config.toml
model = "masked image model"
horizontal_flip = true
translate = 0.12
activation = "celu"
init = "lecun_normal"
orthogonalizer = "newton_schulz_5"
lr_schedule = "wsd"
final_lr_fraction = 0.01
Rows from block 15, named by matrix and row number. Rows with one number belong to one channel. Each number is 128 + 24 x the weight over its row's rms, rounded and kept within 0 to 255. All counts start at 0. After the name is the row's rms in percent of the matrix's.
# convs0: first 3x3 conv (model.blocks.15.convs.0.weight, 192x192x3x3), inputs 90-107, a 3x3 kernel for each
# convs1: second 3x3 conv (model.blocks.15.convs.1.weight, 192x192x3x3, transposed), outputs 90-107, a 3x3 kernel for each
convs0.99 101 [154 131 162 113 240 139  97 119 143 142 143 139 138  60 113 140  80 129 141 113 115 110 147  85 123 105 122 136 142 119 123 149 142 138 124 138 114 148 106 156  90 112  91 125 155 132 157 127  98  48 149 134 130 132 130 175 110 149 194 121 130 106 101 128 168 112 113 224 119 136 114 117 132 131 139 126 118 142 126 122 143 133 140 131 107 137 122 138 151 123 115  95 119 124 136 138 129 132 110 123 136 108 129 111 113 115 137 126 117  98 118 131 101  78 155  97 110 140 165 177 125 184 150 113 129 118 128 113 132  99 170  75 155 137 100 149 185 139 109 132  91 144 136 139 150 132 127 134 162 121 127 135 140 138 136 133 117 151 132 136 157 136]
convs0.100 101 [155 143 121 134 109 145 164 114 124 185 116 121 137 135 121 109 129 116 156  87 132 158  90 129 113 104 123 107  98 130 139  98 112 142  90 114 106 155 112 139 134 127 131 118 114 137 108 135  86 138 102 120 125 112 105 186 126  93 111 121 141 139 157 116 172 135 153 123 149 135 194 154 124 152 149 147  98 147 115 124 129 116 152 142 105 112 129 122 114 136 121 124 151 108 118 136 143 113 123 119 136 134 142 145 141 123 124 148 102 135 119 119  69 136 109 124 114 120 156 129 170  85 135 121 107 105 136  89 102 130 141  59 134 140 105 153  91  99 155 118 142 136 142 132 161 150 117 114 104 159 131 143 123 134 110 153 134  96 137 111 148 162]
convs0.101 099 [ 94 138 116 185 146 101 139 107 118 136 111 149  82 138 124 156 127 109 141 102 149  78 118 126  92 120 135 145 150 163 174 117 139 116 102 109 147 123 114  97  92  70 104 194 121 144 132 132 128 131 134 111 119 130 145 106 121 165 147 114 113 126 155 131 150 140 108  61 140 131 115 111 110  74 137 114 116 108 105 112 129 112 147 138 167 135 117 121 115 120 118  83 102 151 155 123 116 112 114 132  97 132  92 112 150 133 125 118 127 176 162 124  92 146 105 118 121 126 144 119 154  90 127 133 129 134 135  54 133 158 129 104 138 132 128 139 197  96 153 112  64 114 109 135 121 119 138  99  83 153 127 130 139 130 107 127 124 106  82  88 125 120]
convs0.102 099 [ 95 167 140 122 188 149 117 132 130 136  96 125  98 118  98 131 123  88 159 226 149 235 255 164 206 224 139 117 130 106 109  99 130 109 120 131 139 129 123 116 100 130  94 135 121 106 108 119  88 141 124 117 126 100 111 107 125 140 156 110 141 163 126  89 191 105 146  76 132  97 120  82 159 116 182 137 159 149 116 141 145 113 148 123 116  94 149 116 120 135 124 143 152 128  99 119 110  88 153 145 118 133 125 138 129 152 157 116 148 125 127 115 136 110 124 142 148 141  91 111 138 143  95 137 166 152 120  88  90  96 116 132  89 115 138 118 138 124 124  54 123 108  97 108 115  75 115 120 167 114 129 121 124 133 107 116 135 179 160 136 143 125]
convs0.103 103 [127 122 134 155 103 137 114 130 143 128 190 140 162 130 148 122 120 119 132 115 121 100 115  97 129 105 121 138 141 127 156 132 148 141 113 111 123 135 130 138 165 165 133 124 131 138 106 144 119 105 149 117 131 122 117 142 112 105 196 127 116 147 129 157 177 135 157 176 112 154 134 136 137  94 102 115 172 102 124 122 129 123  93 156 139 125 129 122 118 118 153  56 139  88  33 121 142 157 122 114 125 124 119 109 105 114 120 129 115 186 132 182 117 141 104 140 113 132  86 140 123 124 127 129 121 123 128 164 117 140  82  95 124 105 130 137 255 128 125 136 125 103 138 110 143  96 129 149  87 116 106 131 111 114 142 127 169 144 121 144 114 102]
convs0.104 100 [127 102 115 152  82 133 128 139 144 137 162 116 117 155  91 119 150 139 146 113 130 101  69 115 136  92 113 137 120 126 128 175 131 150 128 122 129 137 140 133 101 108 129  98 122  99 104 141 160 167 133 127 105 144 132 167 147 109 126 145  79 119 121 122 122 128  83  69 118 127 125 135 129 123 135 138 152 126 115 137 132 116  95  92 120  74 107 123 148 134 112 127 131 115  72  86 130 103 161 109 134 128 123 123 121 123 160 122 137  62 108 126 133 113 147 117 133 137 127 134 159 169 129 142 130 109 117 105 127 102  68 123 143 123 131 147  89  97  97 114 130 118 123 134 134 132 130 100 131 143 125 119 119 153 145 118 129 203 128 124 137 125]
convs0.105 103 [124 137 136 132 139 128 132 149 141 133  94 115 133  97 105 126 113 129 148 136 142 107  76 128 126 149 126 140  87  99 152 108 125 133 116 112 131 113 133 160  66 125 139 144 122  91 137 135 139  56 137 112 136 127  88 113 106 111  95 122 128 140 157 126 150 152 113 109 116 126 150 130 178 130 130 134 138 140 119 139 147 128  92  94 116 114 133 132 143 136 122 135 156 148  80 118 129 106 133 148 119 128 139 152 119 123 129 107 126 122 147 138 123  88 144 129 125 134 155 139 130 255 157 121 116 129  97  98 120 109 111  89 147 128 121 139 215 122 126 113 101 143 129 130 149 206 138 155 130 156 133 125 136 104 121 124 106  95 100 114 123 130]
convs0.106 099 [110 117 141 117 104 124 120  97 105 117 138 108 106  99  78 119 156 140  73 151 124  82 179  79 121 153 108 128 130 102 176 108 110 148 135 115 119 158 109 111  98 105 154 124 127 141 137 127 138 212 114 128 132 120 100 141 162 154 160 168 148 150 133 104 160 107 149  51  79 132 123 116 115 132 114 115 133 102 125 125 113 123 120 100 133 126 109 126 132 132 142 143  80 145 156 156 135 131 131 128 142 134 101 119 178 115  98 150 114 100  98 152 161 122 163 152 135 144 138 139 111 119 141 152 107 136 142 116 111 146  80  79 140 118 128 131 117 120 128 157 104 148 136 119  89 112 117 100  88  96 114 117 127 110 130 132 114 185  95 114 144 136]
convs0.107 098 [102 129 115 132 163 131 141 140 120 131 114 121 149 128 130 136 126 134 120 115 114 147 207  97 184 134 140 160 121 150 139 236 166 133 136 138 112 141 147 148 123 153 141 163 115  91 111 128 123  77 113 104  95 128  91 144 131 140 143 141 120 125 162 149 130 142 148 129 154 118  83 152 148 124 115  69 123 127 125 106  82 116 143 116 142  88 120 130 127 113 145 118 150 138 139 181 143 112 140  97 126 105 101  76 115 135 109 116 183  95 121 110  79 136 121 123 120 116 115 113  86 151 162 153 124  95 104 137 124  97 155 152 120 135 133 111 149 144 128  70 180 140 110 122 141 100 133 139 172 164 131 107 126 138 127 105 139 150  70  90  93  97]
convs0.108 095 [148 145 126 173 100 131 133 127 122 148 143 118 137 112 140 122 126 136  70  74 108 120  69 126  83  48  93 140 117 134 144 126 155 136 130 143 128 136 124 141 136 111 180 178 122 129 130 136 167 113 157 146 112 109 158 156 151 180 112 142 110 106 133 139 131 140 117 111 139 115 134 121  98 128 120 133 136 135 126 124 135 126 133 120 125  97 175 126 133  98 128 163 118 140  85  96 117  96 135 133 124 111  89 109 119 100 143 101 120 108 107 151  59 144 139 128 131 117 152 133 151 113 153 109 161 150 150 151 122 115  55 123 123  72 110 134 122 123 111  77 173 146 114 138 103 113 129 138 127 145 117 151 132 118 118 145 135  87 131 156 174 168]
convs0.109 095 [126 144 113 105 120 150 122 118 136 148 156 158 129 109 119 157 148 121 129 112  95 138 161 137 138 154 146 137 129 112 167 128 110 140 118 111 135 125 136 128 120 100  88 114 107 122 135 142  63 146 126 141 170 118 120 125 144 122 123 127 143 151 160 131 119 136 164 109  95 118 119 157 135 150 144 151 160 133 135 163 118 152 146 141 160  87 180 119 134 114 153  99 124 158  86 146 122 170 113 109  79 118 153  94 134 111 123 146 127 147  84 128  89 203 122 130 118 126 167 105  81  84 143 139 153 127 113 159  86 161 151 118 139 143 123 139 156 132 135  87 103 139 126 144 135 121 119 108  84  92 135 105 124 122 147 146 116 114 171 151 151 144]
convs0.110 102 [151 154 129 141 113 114 132 121 112 143 142 151 109  93 145 128 109 126 137 125 136 113 114 138 125 123 152 108 134 117 124 148 147 140 127 132 110 111  98 146  86 107 133 158 117 158 113 121 110  22 112 115  99 124 112  73 105 128 192 133 152 139 126 105 175 139 115 146 179 123 133 137 106 155 127 110 118 144 124 132 135 120 105  89 114 109 149 135  95 116 129 145 125 132 110 154 141 124 126 149 158 161 118 179 144 111 131 140 145 116 152 104 134  87 127 125 130 124  66 118 115 187 137 125 141 125 104  87 104  84  86 157 133 122 133 129 141 136 136 126 136 144 117 120 138 167 132 116  97 109 125 130 140 104 123 109 139  60 128 124 128 143]
convs0.111 102 [ 42 109 122 116 132 144 116 110 122 101 109 137 114 111 137 131 139 124 147 136 113 156 168 130 116 121 127 110 116 138 126  90 116 138 124 132 134 117 117  79 128 103 125 141 123  85 114 122  38 112 138  92  98 138 145 137 119 184 142 144 113 133 123 162 131 143 141 147 116 129 124 124 175 141 118 107 120 154 130 128 133 126  97 140 127 133 139 121 107 119 125 147 120 121  87 127 134 136 101 151 114 115 167 124 141 115 114 126 124 154 128 104 140 107 112 136 156 126 134 100 126 116 116 126 147 136 112 100 141  94 191 129 150 138 147  96  70 133 154 135 108 146 129 110 120 155 143 129 154 119  92 103 128 151 100 118  78 237 129 138 149 115]
convs0.112 096 [ 96 130 140 119 145 125 154 134 125 154 129 140 106 146 124 100  82 101 115  94 104  72  49  53  95  73  96 141 148 122 152 120 115 124 105 131 141 142 131 131 113 105 140 124 104 155 172 140 152 165 180 139 165 154 114  99 111 144 170 136  74 146 140 114 133 136 194 142 127 143 136 117 135 126  96 116  76  98 105 109 118 140 140 135 119  92 113 135 140  98 146  80 110 157 140  98 112 125 129 133 120 131 124 147 145 142 160 151 109 158 145 124 135 111 124 123 117 126 146 112 121  94 126 124 139 132 137 133 134 113 149 120 131 154 122 151 116 125 105  85 101 131 147 120 101 122 121 119 107 137 129  88 126 130 101 121 131 148 156 109 128 135]
convs0.113 099 [151 156 146 147 112 120 153 126 114 124 100 127  99 167 108 139 149 144 140 138 156 134 179 144 136 107 158 126 154 148 145  66 115 136 133 113 121 143 141 151 148 140  94 106 127 116 122 128  68  92  94 119 128 115 142 158 118 114  94 109 104 117 101 144 199 130 160 247  99  97 126 157 169 105 102 132 106 134 107 113 155 136 133 130 115  98 121 108 127 117 130 125 128 113 168 165 141 122 123 139 147 116 175 150 102 123 104 109 108 143 141  90 146 152 119 117  89 135 132 116 100 137 157 147 125 129 131 133 125 108  98  77 130 138  93 121 151 108 124 176 129 132 118 111 130 112 133 118 144 150 133 106 138 131 151 149 110  71 102 146 149 146]
convs0.114 100 [135 107 122 124 126 114 120 138 135 150  98 125 165  79 110 127 134  75 127 109 129 121  98  79 123  82  69 128 136 134 125  83 129 127 127 114 148 137 121 157 114  99 128 106 152 132 127 124 149 146 136 120 136 109 150 135 109 145 103 152 100  60  70 117 139 105  87 109 145 104  98 134 141 102 117 151 165  99 134 104 104 128 139 110 133 110 142 125 109 120 126 140  98 142  55 101 138 101 130 127 132 130 129 190 116 145 111 128  80 116 127 122  96 244 156 138 145 113 147 145 129 145 156 106 125 158 133 134 146 146 152  74 128 101 144 148 132 162 143  74 220 151  97 120 114 139 134 119 124 112 130 157  94 117 157 110  97 136 118 104 121 108]
convs0.115 098 [122 137 113 125 140 109 127 158 107 123 119 127 153 127 112 139 156 119 141 150  91 180 160 130 168 147 146 119 148 135 100 135  87 129 117 129 130 112 135 141  76 126 104 109 123 141 119 148 101  71 154  77  53 135 143 143 134 118 153 184 152 166 158 120 118 102 173 115 135 129 127 117 140 104 120 131 130 141 137 130 122 133 112 127 104  81 135 148 134 125 159 145 124 109  99 154 122 102 145 160 149 134 137 111 121 123 135 128 122 143 140 119  61 125 144 108 113 106 118 115 119 133 132 160 146 129 145  97 109 130 127 111 150 132 113 115 168 133 151  60 130 128 133 136 126 105 124 168 179 105 146 104 130 146 139 117 173 121 150 102 107 106]
convs0.116 101 [114 115  80 148 242 130 117 138 122 113 144 105 116 135 140 126 124 116 112 121 139 151  97 122 117 143  99 104 144 136 102 124 182  87 120 119 130 123 125 157  81  87 136 104 146 133 120 135 112 100  96 134 141 124 117 131  99 140 101  55 135 157 126 125 168 101 114 145 109 149 106 114 107 133 121 160 109 110 160 104 120 126 138 103 170  58 136 132 120 134 117 116  88 108  65 162 105  81 150 140 152 121 143  88 158 113 123 121 130 118 129  85 121 172 134 112 140 121 132 111 127  68  85 115 117 125 127 125 157 174  95  92 136  97 133 127 128 164 142 184 116 129 151 139 117 130 103 132 121 144 132 147 116 114 113 157 108 146 144 112 118 138]
convs0.117 102 [123 121 137 143  95 149 125  84 151 128  74 151 151 148 119 124 142 156 159  60 160 113  58 118 151  97 117 115 171 113 135 185 100 130 107 120 140 144 132 145  87 109 153 116 142 119 170 125 164 152 135 132 192 131 111 147 129  89 128  80 117 145 121 127 115 127 140 121 155 120 118 114 131 147 151 118 163 150 129 133 163 137 114 102 132 169 139 121 109 119 127 108 135  78 150 154 112  96 130 111 155 133 123 106 127 120 103 136 121 145 140 117 109 130 139 126 126 133  95 125 126 191 165 134 121 131 108 100  95 129 116  81  97 112  73 130  94 136 134 111  98 131  87 126 129 145 116 121 187 118 151 126 125 130 112 140  97 196 158 148  87 168]
convs0.118 101 [136 107 134 138  82 156 124 133 131 116  92 126 107 189 147 122 127 140 137 103 101 148 186 113  99 144 122 126  90 108 146  98 167 131 116 118 127 120 138 109 172 134  80 127  94 112 119 101 116  60 137 130 120 122 102 160 147  61 220  99 135 154 106 123 112 128 149 133 164 135 163 140 130 134 109 145  78 141 123 143 135 139 130  88 109  45 110 116  90 111 105 109 115 151  79 139 123  87 120 113 115 131 140 216 113 138 111 138 135 141 123 127  46  91 126 123 129  98 146 129 103 123 119 141 137 114 150 114 115 123 149  88 110 154 148 137 150 117 175 100 162 118 162 138 127 115 124 109  50  98 144 122 137 118 156 135 102  41 144 117 139 121]
convs0.119 102 [116 119 133  95 139 140 156 129 124 132 123 115 154 126 129 136  75 125 119 109 134 137 178 131  96 127 100 140 118 129 101 145 134 143 142 123 135 138 102 141 144 122 135  97 118 123 127 122 110  90 119 118 145 116 132 173 124 123 160 127  99 179 136 109 144 128  90 136 100 107 142 124 130 181 137 139  93 134 131 116 124 100 127 114 149   7 148 139 129 154 136 128 137 114  86 116 154 122 142 108 155 130 149 194 123 138 130 114 112 148 129 127  89 126 120 145 132 115 118 129 109  38 122 125 135 121 128 101 113 121 165 121 144  29 126 127 155 135 118 129 137 122 154 112 132 142 136 151 131 120 121 152 129 123 116 137 175  35 102 127  95 134]
convs1.99 096 [109 172 155  93 231  96 135 176  99 111 104 119 106 164 143 115 141 122 129 155 120 115 130 141 122 104  95 125 126 120 113 112 114 119 145 131 155 163 115 133  49 104 144 147  96 144  96 122 136  31 131 123 125 141 146 114 107 122 120 111 116 155 138 138 151 186 147 167 180 143 151 147 132 130 127 135 124 137 107 205 135 114 134 124 115 140 118 149 111 142 115 183 140  95 156 104 144 191 112 108 135 136 114  86 152 119 131 154 107 112 118 162  83 104 162  91 131 117 104 124 109  97 127 124 124 127 124 151 110 107 110 118 135 121 143 127 135 137 145 130 132 131 126 130 138 118 140 145  89 147 127  86 142 137 105 137 132  33 135 130 109 129]
convs1.100 095 [123 118 121 124 111 185 101 155 100 166 117 138 144  65 143 130 118 160 169 146 143 154 122 125  95 148 114 135 114 134  87 122 154 115 132 128 132 142 113 117 167 113 122 126 126 132 143 124 123 156 119 122 165 132 173 123 126 170  96 121 159 149 112 126 174 125 135 177 144 138 102 126 134 132 141 129 117 148 124 138 113 132 124 111  98  82 132 102 145 105 133 163 100 145  73  97 105 102 137 122 126 124 154 120  95 116  87 148 121 163 139 122 204 108 136 122 145 141 127 119 137 156  58 153 111 139 153 175 147 121 223 100 155 137 169 108 115 104  95 140 134 148 102 147 128 158 134 119 181  75 132 130  83 129 125 128 103  90  92 133 154 118]
convs1.101 091 [145 178 116 112 169  84 161 119 150 146 135 131 153 205 140 146  76 136 158 137 138 141 100 134 128  98 119 133 117 128 113 111 141 129 140 113 105 180 174 152 190 146 154 140 105 114 122 127 114 125 106 116 152 124 148 116 112 151 128 201 139 125 154 150 163 124 127 148 134 115 104 117 121 161 107 157 157 118 127 102 119 125 129 127  90  69 110 124 105 132 135 115 108 129 132 149 137 101  98 157 107 128 123 150 174 122 111 118 113 125 136  75 116 114 104 106 121 107 143 121 115 124 196 135 104 108 125 165 148 154 180 155 126 104  88 130 131 151 141 145 109 136  82 110 136 127 113 143 158 106 129 122 126 135 123 137 170 145  73 127 112 141]
convs1.102 096 [126 119 145 112 154 142 139  78 154 115 112 134 134 112 126 146 123 143 139  75  89 111   1  44 133  91  89 113 139 124  98 151 137 161  91 168 119 133 124  97 122 114 134 133 131 117 128 120 114 106 163 125 144 133 131 138 131 102 138  89 123 114 139 163 126 138 121 126  63 117 119 104 140 126 115  89 116 147  92  91 135 137 150 117 115 150 118 113  59 126 140 124 145 118 134 145 168 181 118 122 104 144 150 167 149 133 121 133 127 129 134 174 120 140 143 121 129 141 164 111 150 138 153 127 138 141 129  96 126 113 174 107 130  88 101 164 145 143 116 149 136 161 165 102 105 147 104 148 189 132 146 139 150 146 106 113 128 164 153 111 136 127]
convs1.103 104 [116 131 150 150 118 122 127 107 112 137 124 106 128 151 116 138 206 162 121 123 118 114 112 144 122 120 137 148 142 116 118 158 147 131 183 140 136 115 137  94  13 116 126 128 118 121 144 127 109 158 119 132 146 126 151 121 114 129  83 157 147  73 123 115 144 140 123 112 143 123  68 146 114 112 121 112 127 112 128  94 138 135 123  95 134 135  95 121  94 117 141 162 132 101 133 134 137 135 135 131 135 154  98 135 102 129 152 143 135 134 126 139 140 129 110 103  95 114 110 111 146 161 135 160  84 139 135 124 125 158 153 124 139 105 118 139 112 125 137 119 149 124  67 128 141 121 117 110  83 111 116 131 107 122 136 135 111  54 205 135  81 101]
convs1.104 098 [108 119 132 126 115 156 113 156 110 133 148 153 158 152 162 144 119 122 141 161 143 117 118 150 130 133 127 111 116 131 160  35 172 145 122 102 122  88 134 116 132 116 115 107 125 120 119 113 103 143 175 130 131 130 125 118  99  99 125 145 129 115 123 119 119 102 131 134 155 123 115 139 134 157 136 122 109 170 115 134  98 156 111 135 135 137 135 115  92 134 137 125 119 118  90 129 119 113 108 134 125 114 113 119 153 143 149 128 111 134 109 122 165 168  87  75 131 135  97 106 107  77 131 128 147 128 160 106 133 188 131 122  97 101 130 130 152 154 109 176 114  88 125 129 113 126 123 127 159 124 123 114 134 130 110 141  96  57  94 143  95 135]
convs1.105 106 [131 122 111 127 109  97 122 133 110 125 157 129 134  81 136 140 184 122 125 129 132 133 138 143 118 136 127 121 133 135 137  92 117 146 146 159 111 130 114 155 119 140 152 119 105 128 133 134 125 142  82 140 133 136 136 160 133 149 142  88 118 145 118 144 148 141 125 131 150 108 116 119 141 109 121 110 100  68 126 143 134 118 141 126 152  92 127 112  75 116 150 124 138 130  86 148 132 150 146 118 128 133 118 128 179 125 137 110 137 111  95 102  96 117 130  58 121 115 144 132 136 121 150 147 126 131 140 109 128 132 112 118 146 123 132 121 116 109 112 138 129 125 186 125 138 115 130 132 113 176 148 202 126 105 134 143 135 133 152 144  89 136]
convs1.106 087 [144 118 127 132  37  63 138 128 122 127 106 131 139 125 131 149 152 110 116  95 129 152 115  95 167 119 111 147 147 131 124  72 148 127 164 136 129 140  99 147 144 118 112 172 149 136 146 148 120 164 158 130  99 155 115  92 144 156 154 161 151 106 131 111 152 127 200  89 116 149 126 129 117 135 150 112  79 115 109  75 162 154 116 103 128  97 110 110 138 158 161  90 138 143 136 138 139 121 112 116 165 121 133 121 171 105 126 135 135 112 134  64 148 140 147  98 146 141  79 119 113 125 154 123 137 131 115 102 148 194 123  91 150 121 111 116 113 143 153 121 144 157 186 142 113 125 138 132 173 139 145 162 141  89 135 131 133 123 109 137 160 118]
convs1.107 083 [106 105 125 119 121  82 111 132 118 125  90 117 152 116 132 126 119 126 148 123  80 163 120 148 143 157 170 143 159 127 157 108 171 111 162 126 137 100  97  93  93 132 144 143 151  99 155 129 147 103 132 131 110 116 155 113 124 107  82 153 140 112 112 149 178 118 202  54 118 168 155 113 139 116 168 129 121 172 147 112 155 116 122 119 159 173 118  95 140 134 113 120 132 115 101 179 133  93 101 116 117 151 139 153 152 129 140 142 143 138 140  65 107 104 126 151  93 123 116 123 166 132 140 117 129 144 126  99  98 182 124 129 132 120 119 119 137 132  94 160 102 158 121 146 120  95 113  64 131 152 121 123 131 143 140 150 135  72 177 130  99 123]
convs1.108 085 [128 127 128 143 121 153 129 110 146 137 151 157 137  36 145 113 108 128  85 140 107  83  85  92 100 133 129 111 153 142 171 164 112 121 137 146 136  90 138 135 171 135  92  97 134 132 114 132 155  97 101 120 106 123 148 123 139 114  93 181 127 119 110 131 156 144 128 138  95 105  79 119 147 148 132 122 141 138 101 128 122 133 124 122  75 129 105 130 111 135 113 141  99  92 134 177  97 142 109 178 177 140 142 132 101 147 134 189 144 125 106 109  93 120 111  98 130 129 162 146 182 139 153 153 104 139 122 126 122 102  94  89  88 101 127 124 138 162 108  70 151 114 106 127 112 116 138 101  93 118  94 125 166 142 176 128 125 221 133 149 117 134]
convs1.109 085 [126 143 128 116 129  92 126 139 122 125 171 146 143 110 132 112  63 100 121 126 135 107 119 106 145 116 121 105  98 129 106 125 118 100 147 108 136 160 147 165 129 140 121 129 133 139 122 157 128 106 186 110 138 125 130 114 132 118 165  99  98 121 124 113 142 152 158 128  89 111 141 145 133 138 108  97 113  83 130 131 154 132 143 135  83 190 129 112 151 133 125 120 133 132 152 138 161 117 124 115 138 120 134 104 159 129 146 110 176 155 164  92 155 150 139 107 151 125 134 136 105 118 109 102 137 127 115 118 136  88 156 133  96 125 137 149  92 104 111 115 125 156 121 128 134 127 158 138 168 113 130 143 123 100 109 128  92 152 173 128 127 149]
convs1.110 105 [120 138 145 126 134 124 126  93 145 146 137 117 114 125 114 127 116 129  98  99 126 131 113 132 115 145 120 149 135 125  94 136 108 104 105 144 129 123 129 120 100 137 126 119 124 140 122 129 112  74 106 123 105 113 165 105 115  97  81 109 112  94 121 108 128 139 117 128 129 148 115 130 136 103 138 116 137 133 152 181 203 134 123 127 120 186 145 122 154 119 130 117 152 101 152 104 163 128 112 123 124 133 132 142 142 120 115 148 136 126 119 134 106 137 171 125 128 138 123 117 156  92 141 106 139 121 133  88 105 123 147 136 124 165 117 138 129 120 181 158 114 155 148 106 137 129 144 128 152 124 141 101 132 130 124 124 142 194 118 160 150 145]
convs1.111 093 [113 146 174 142 110 119 123 126 243 144 128 124 127  96  88 160 157 102 140 122 163 116 121 156 142  94 140 140 143 148  85  52 148 163 144 132 124 139 134 163 147 111 144 143 140 127 113 134 152 167 178 130 120 143 137 128  76 103 104 141 116 127 131 140 123 133 110 130 128 148 154 133 111 117 113 131 129 162 103 129 132 129 131 135 156 143 103 109 118 124 116 117 112 108 114 141 134 143 108 135 124 123 135 129 120 121  87 114 119 118 106 170 171 129 109 129 139 143 126 133 127 107 110 111 108 145 126 119 127  91 102 115 117  79 105 117 133 118 138  75 135 118 166 107 134 137 136 142 164 144 108 152 125 107 118 113 113  77 145 133 139 115]
convs1.112 096 [135 156 111 147 126 132 121 125 151  96  95 113 137 185 129 131 122 109 149 125  98 157 152 113  91 103  97 137 136 139 146 145 147 124 135 145 137 125 158 132 143 146 125 130 136 119 121 142  93  80 130  99 103 114  97 137 138  94 143 134 109 102 102 144 104 110 106  94  78 125 115 104 127 148 137 149 143 139 127 114 149 114 128 114 131 121 138 128 116 106  94 136 115  89 170 167  95  88 139 108 110 141 107  97 129 115 114 147 128 115 124 116 174 153 138 128 154 130 137 106 107 156 106 109 115 123 128  94 127 111  97 121 126 152 136 116 112 131 109 108 132  92 122 111 123 147 120 129  83 123 134 164 127 123 140 142 106 106 150 130 117 122]
convs1.113 087 [153 131 113 137 117  94 126 111 127 147 126 152 146 109 132 136 107 155 134 125 126 122 114 109 112 133 112 127 142 118 127 116 137 161 160 111 149 114 132 114 207 150 115 134 153 127 149 105 134  90 159 129 124 132 140 105 144 163  78 134 132 153 158 161 155 131 167 155 121 125  73 117 124 117 131 141  88 121 107 131 105 109 147 130  99 172 142  85 117 134 157 142 137 132 144 124 126 140 132 122 130  93 100 127 124  85 112  93 121 177 129 140 119 126 146 133 114 144 131 160 141 158 105 122 159 123 104  99 145 131 118 132 128 157 136 128 134 110 110 129 133 144 128 130 141 149 130 132 122 103 121 151 136 101 100  99 131 198 108 147 186 107]
convs1.114 088 [129 132 118 132 124 102 124 127 146 109 142 140 124 113 145 121  96 117 142 142 127 164 142 139 133 117 115 121 150 150 108 146 136 102 156 131 129 139 121  96  72 125 109 149 169 133 132 134 115 143 122 122 158 142  98 140 146 108  79 146 104 131 148  96 137 101 121 205  99 148 139 131 115 157 136 129 255 157 107 151 129 167 140 121  75 123 150 102 123 145 108 162 157 197 130 120 120 113 130 141 142  87  92 118 108 136 142 112 161 132 120  80 153 137 111 137 153 134 113 116 158 131  79 134 160 123 137 120 110  61 144 105 112 147 109 106 125 126  92 100 158 121 137 169 127 142 125 156  68 120 138 118 124  98 100 137 130 157 130 110 157 140]
convs1.115 095 [134 122 125 129 153 105 114 146 138 104 116 102 125  96 125 118 133 139 145 136 107 113 149  81 154 156 131 106 138 129  96 127 124 111 134 118 122 172 152 132 181 123 119 127 142 106 122 179 114 128 146 111 116  96 134 140 150 143 153  95  93 151 111 138 130 127 143 129  86 137 143 138 150 126 123 142  75 137 132 141 121 139 159 119  74 183 126 134 144 139 173  72 155  93  32 156 152 111 145 118 147 135 143 130 152 145 113 108 125 148 115 156 138 142 131 106 129 148 144  91 129  80  77 132 131 111 144 124 148 144  58  99 132 123 124 136  89 125 139  89 113 144 113 114  97 158 144 139 153 130 162 137 134 128 145 176 130 106 123 146 151 115]
convs1.116 100 [140 158 139 135 117  89 125 138 139 150 163 156 124 116 155 138 154 130 173 144 137 140 147 127  99 136 114  99 104 136  81 117 118 115  80  98 130 138 133 118  77 148 117 141 142 131 122 127 173 111 159 131 117 129  86 163 102 160 203 119 135 136 135 126 119 146 137 141 159  92 126 111 127 115 129 182 163 125 146 142 121 130 130 111  70 136 116 124 111 116 101  90 140 130 167  92  90 140 130 141 160 136  96 180 106 109 101 153 115 109 146 164 133 113 179 123 126 127  89 113 146 104 163 108 133 126 111 140 127 158 165 127 154 138 148 113 137 101 169 141 150 132 186 124 123 121 119 103 137 159 128 137 136 119 154 140 120  88 146 114 157 119]
convs1.117 114 [129 139 156 142 152 136 153  89 140 113 117 130 113 165 138 123 129 124 123  94 120 156 108 142 142 106 126 117 104 118 110 137 115 109 103 112 138 147 121  94 137 134 140 129 132 122 110 114 143 143 109 139 119 121 158 127 133 103  92 122 117  98 115 128 147 123 150  91 152 148 155 113 129 123 139 126 175 144 114 120 119 131 134 135 143 255 162 139 152 119 139 127 131 129  94  91 137 172 138 138 138 124 108  85 126 112 115 142 139 122 121 126 176 129 155 164 125 147 144 128 112  85 132 126 139 133 140 108 140 104 108 128 115 126 135 114 111 139 136  97 139 112 100 128 144 176 100 151 122 146 130 141 122 157 171 126 123 217  88 125 133 143]
convs1.118 095 [122 141  85 117  57 107 117 137 108 135 167  98 128  96 136 118 107 145 136  96 128 146 133 112 143 102 115 120 109 137  88  84 141 146 104 131 127 123 141  98 100 106 123 132 149 127 127 107 134  57 123 140 152 134 117 110 121 151 122 134 129 129 115 131 115 146 121 132 101 122 138 117 142 185 136 195 151 120 121 121 142 128 143 152  93 117 128 165 127 123 101 114 121 144 161 116 134 178 128 122  85 154 129 163 195 114 122 125  99 131 137 124  98  87 128 180 111  99 165 125 115  97 157 135 125 108 163 107 118 102 116 126 105 120  82 132 134 127 116 192 130 117 134 137 126 127 118 117 167 101 128 125 137 104 140 131 150 153 121  94 133 124]
convs1.119 101 [155 118 120 115 117 169 125 117 118 133  90 124 125 147 152 128 137 107 154 122 147 106  96 106 152 140 135 163 127 138 114 124  66 108 127 149 139 189 135 115 148 130 131 123 125 126 125 119 124 138 131 138 114 110 137 141  96 124 154 133 128 158 133 118 170 139 180 169 124 115 119 136 130 153 107 129 151 109 111 104  92 111 101 148 128 167 159 124 107 134 124 134 120 105  94 114 138 155 134 112 130 113 129  66 132 117 119 135 118 117 143 112 111 126 118 105 136 133 120  87  87  76 106 163 145  94 132 117 135 152 187 128 162 117 146 127 127 128 126 113 127 113 110 128 112 126 129 140 183  94 108 105 136 150 136 131 125 133  95 140 141 132]